From a checkpoint of a small image classifier.
Data: 195000 training examples, 26.3 epochs.
Rows from block 2 of a small image classifier, named by matrix and row number. Rows with one number belong to one channel. Each number is 128 + 24 x the weight over its row's rms, rounded and kept within 0 to 255. All counts start at 0. After the name is the row's rms in percent of the matrix's.
Before each channel's rows are labels from the 100 images, of 14976, where the channel reaches its highest value: "strongest on" is what is common among them; "peak on" is the class under the peak. Only what is clearly more common there than usual is listed. The data: rendered solids tumbling over patterned floors.
# convs0: first 3x3 conv (model.blocks.2.convs.0.weight, 96x96x3x3, each kernel summed), inputs 0-95
# convs1: second 3x3 conv (model.blocks.2.convs.1.weight, 96x96x3x3, transposed, each kernel summed), outputs 0-95

strongest on: light from the left; egg; sphere
peak on: sphere
convs0.12 090 [143 119 106 108 108 106 166 127 149 117 147 113 162 166 109 114 139 129 168 134 121 142 100 126 107  67  93 145 148 157  89 115  96 126 130 131 100 181 120 118 150 104  82 137 117  92 120 111 130 128 134 110 146 118 114 114 122 128 140 100 163 143 133 107 152 120 140 128 121 156 121 175 134 152 147 162 108 108 122 142 160 140 187 116 122 146 141 186 118  86 164 120  93 100 109 102]
convs1.12 094 [121  79 142  99  79 118 118  85 128 147 111 106 134 119 158 132 124  77 135 156  94 139 121 141 129  99 136 135 146  59  78 129 119 139 116 172 138  81 120 109 116 111 156 136 122 139 114 146 120 122 139 143 115 162 136  97 140 110 136 123 126 175 109 130 175 121 207 138 140 111 135 135 123 148 105 129  88 134  99 119  99 126 131 107 126  96 157  84 135 116 115 109 134 136 128 119]

strongest on: dome; sphere
peak on: sphere
convs0.90 110 [148 140 125 132 112 185 142 134 116  98 114 140 122 112 109 111  58  99 138 105 163 133 145 148 134 125 176 114 145 136 168 146 102  80 114 128 115 143 107 101 134 125 114 121 120 150 154 133  97  95 125 151 133 152  82  88 129 105 106 129 157 143 190 111 105 134 159 140  91 141 131  94 126  96 135 140 153 122 139 158 119 162 136 108 135  90 156  85 141 137 112 134 105 127  91 148]
convs1.90 090 [151  97 118 100 136 129  97 113 143  73 158  78 153 125 150 128 151 120 125 118 138 137 114 110 121 153 115 103 180 182 130 133 116 102 106 128 131 140 137 173 132 117 103 135 119 122 118  84 111  77 136 104 107 161 123 134  54 137 113 101 124 116  89  82 129 157  75 161 111 147 137 121  91 115 113 138 131 121 117 118 154 128 105 140  95 121 136 133 168 123 126 153 111 107 128 124]

strongest on: sphere; egg
peak on: sphere
convs0.72 101 [114 111 141 105 129 149 134  78 131 158 137 117 128 114 144 122 100 128 155 129 136 111 149 152 126  98  82 144 123  97 129 122 124 103  89 122 152 141  98 135  95 165 113 152 122 113 131 127 136 162 136 117  93  52 100  93 124 123 123 133 139 125  77 153 132 135  92 153 122 101 162  75 121 105 116 147 120 168 132 118  96 140 122 109 153 121  76 125 118 112 125 160  99 118 116  65]
convs1.72 105 [130 115 144 177 109 123  94 116 145 100 120 139 149 142 118 140 177 148 145 137  91 154  82 101 112 146 133 131 145 120 100 122 159 108 137 129  83 106 163 141 161 124 151  94 124  77 147 131 104 111 104 136 143 147 129 146 124 125  93 158 135 107 113 118 156 104 137 118 111 143  90 161  85 152 124 119 112 112 120 150 163 132 113 144 137 158 126 172  90 121  67 111 115 127 108  71]

strongest on: light from behind the scene; white object; sphere
peak on: sphere
convs0.55 095 [123 111 115 152 135 149 115 151 130  97 115 126 142 114 154 107 104  82 109 146 110 144 114 143  66 142 124 103 109 141 136 137  58 100 149 132 117 113 161 105  96 113 138 127 149  98 117 161 116 143 127 120 149 119 107 124 164  96 109 127 140 137 128 111 128 125 124 168 102 176 133 146 109 148 157 121 132  94 149 129 102 176 121 110 118 123 119  91  91 133 107 117 200 156 124  74]
convs1.55 080 [139 151 119 130 146 113 170 134 106 145 100 148  93 111 113 128 149 127 142 142 145  99 109 151 174 125 156  90  97 120 137 100 112  86  91 138 125 137 147 158 148 112 136 145 153 137  95  77 145 140 147 124 121 131 104 129 156 149 127 125  93 112  86 130 123 160  89 164 149 104  97 106 188 114 131 133 125 118 119 112 134 115 129  87 129 100 174 123 152 116 182 158 116 140 157  80]

strongest on: sphere; largest object: sphere
peak on: sphere
convs0.49 085 [ 91 112 136 143 123 134 131 114 104 109 114 130 165 152 121 148  78 114 152 121 124  96 100 145 115 105 101  97 115 127 143 100 117  74 101 121 132 100 114 133 121 106 139 115  89 154 147 130 107  81 140 142 155  74 111 115 126  83 160 111 109 141 117 140 101 150  87 155 101 153 148  67 116  83 120 106 144 130 146 129 109 136  86  84 102 121 126 144 151 136 158 152 122 165 121 135]
convs1.49 131 [133 130 140 169 141 113 130  73 163 160 153  91 107  91 116 129 144 138 117 140  91 138  76 114 133 143 161 130 153 140 122 129 113 106 106 129 127 112 145 123 127 117 127 110 145  81 114  74 145 109 148 134 157 140 152 129 119 141 136 136 119 149 134 133 189 117 145 102 117 119 176 105 131 137 122 117 143 121 137 130 135 123 166 131 143 144 171 146  95 106  65 116 145  48 109 122]

strongest on: light from the right; torus
peak on: torus
convs0.31 125 [126  93  96 131  94 109  99 147 118 106 116 141 126 118 127 118  54 125 119 144 143 112 128 113 156 112 142 110 118 143 152 117 127 119 121 126 156 131 111 141 113 120 100 120 146 155 150 138 111  74 136  93 104 207 139  98 154 130 125 134 101 128  93 134 115 113 167 114 119 132 115  88 114 141  83 121 129 151 140 136 100 105 135  88 155 112 138 128  84 152 161 142 166 142 176 170]
convs1.31 091 [126 112 121 145 130 112 135 115 120 151 105 110  96 104 159 133  89  95 190 122 104 122 122 117 147 140 143 124 134 145  96 135 117 118 113  59 142 114 138 171 107 151 131 148 135 112 107 128 173 114 144 111 149  86 165  89  73 149 107 141 118 139 115 104 135  79 133 129 172 109 115 114  94 134 128 115 166 126  63 140 142 120 124 147  94 123 146 145 129 109  95 157 122 105 123 148]

strongest on: light from behind the camera; sphere; largest object: sphere
peak on: sphere
convs0.19 097 [133 111 110  66  95  91 106 160 113 124 125 100 185 136  86 167 154 143 131 153 131 157 148 142 123 104 142 110 137 125 116 140 144 151 151 144 159 125 150 122 134 164 105 133 128 129 110 149 113 150 102 127 114 134 108  93 114 114 141 142 117 152 138 102 126 199 124 126 122 137 169 137  86 127 137 144 120 112 104 145 122 141 205 143 102 175  96 137 126 123 147 101 138 127 162 105]
convs1.19 120 [ 99 117 153 154 117 122 148  78  89 114 156 101 128 116  96 122 128 127 144 150 119  74  89 125 150 147 121 103 202 117 128 127 139 140  98 114 110 123 147  95 131  80 148 116 138 112 156 132 116 104 152 128 114 122 121 119  92 132 138 151 109 125 129 208 135 117 149 122 141 107 123 150 131 168 110  94  78  93 138 115 158 142 125 139 128 158  93 137  85 115 125 109 128 108 115 150]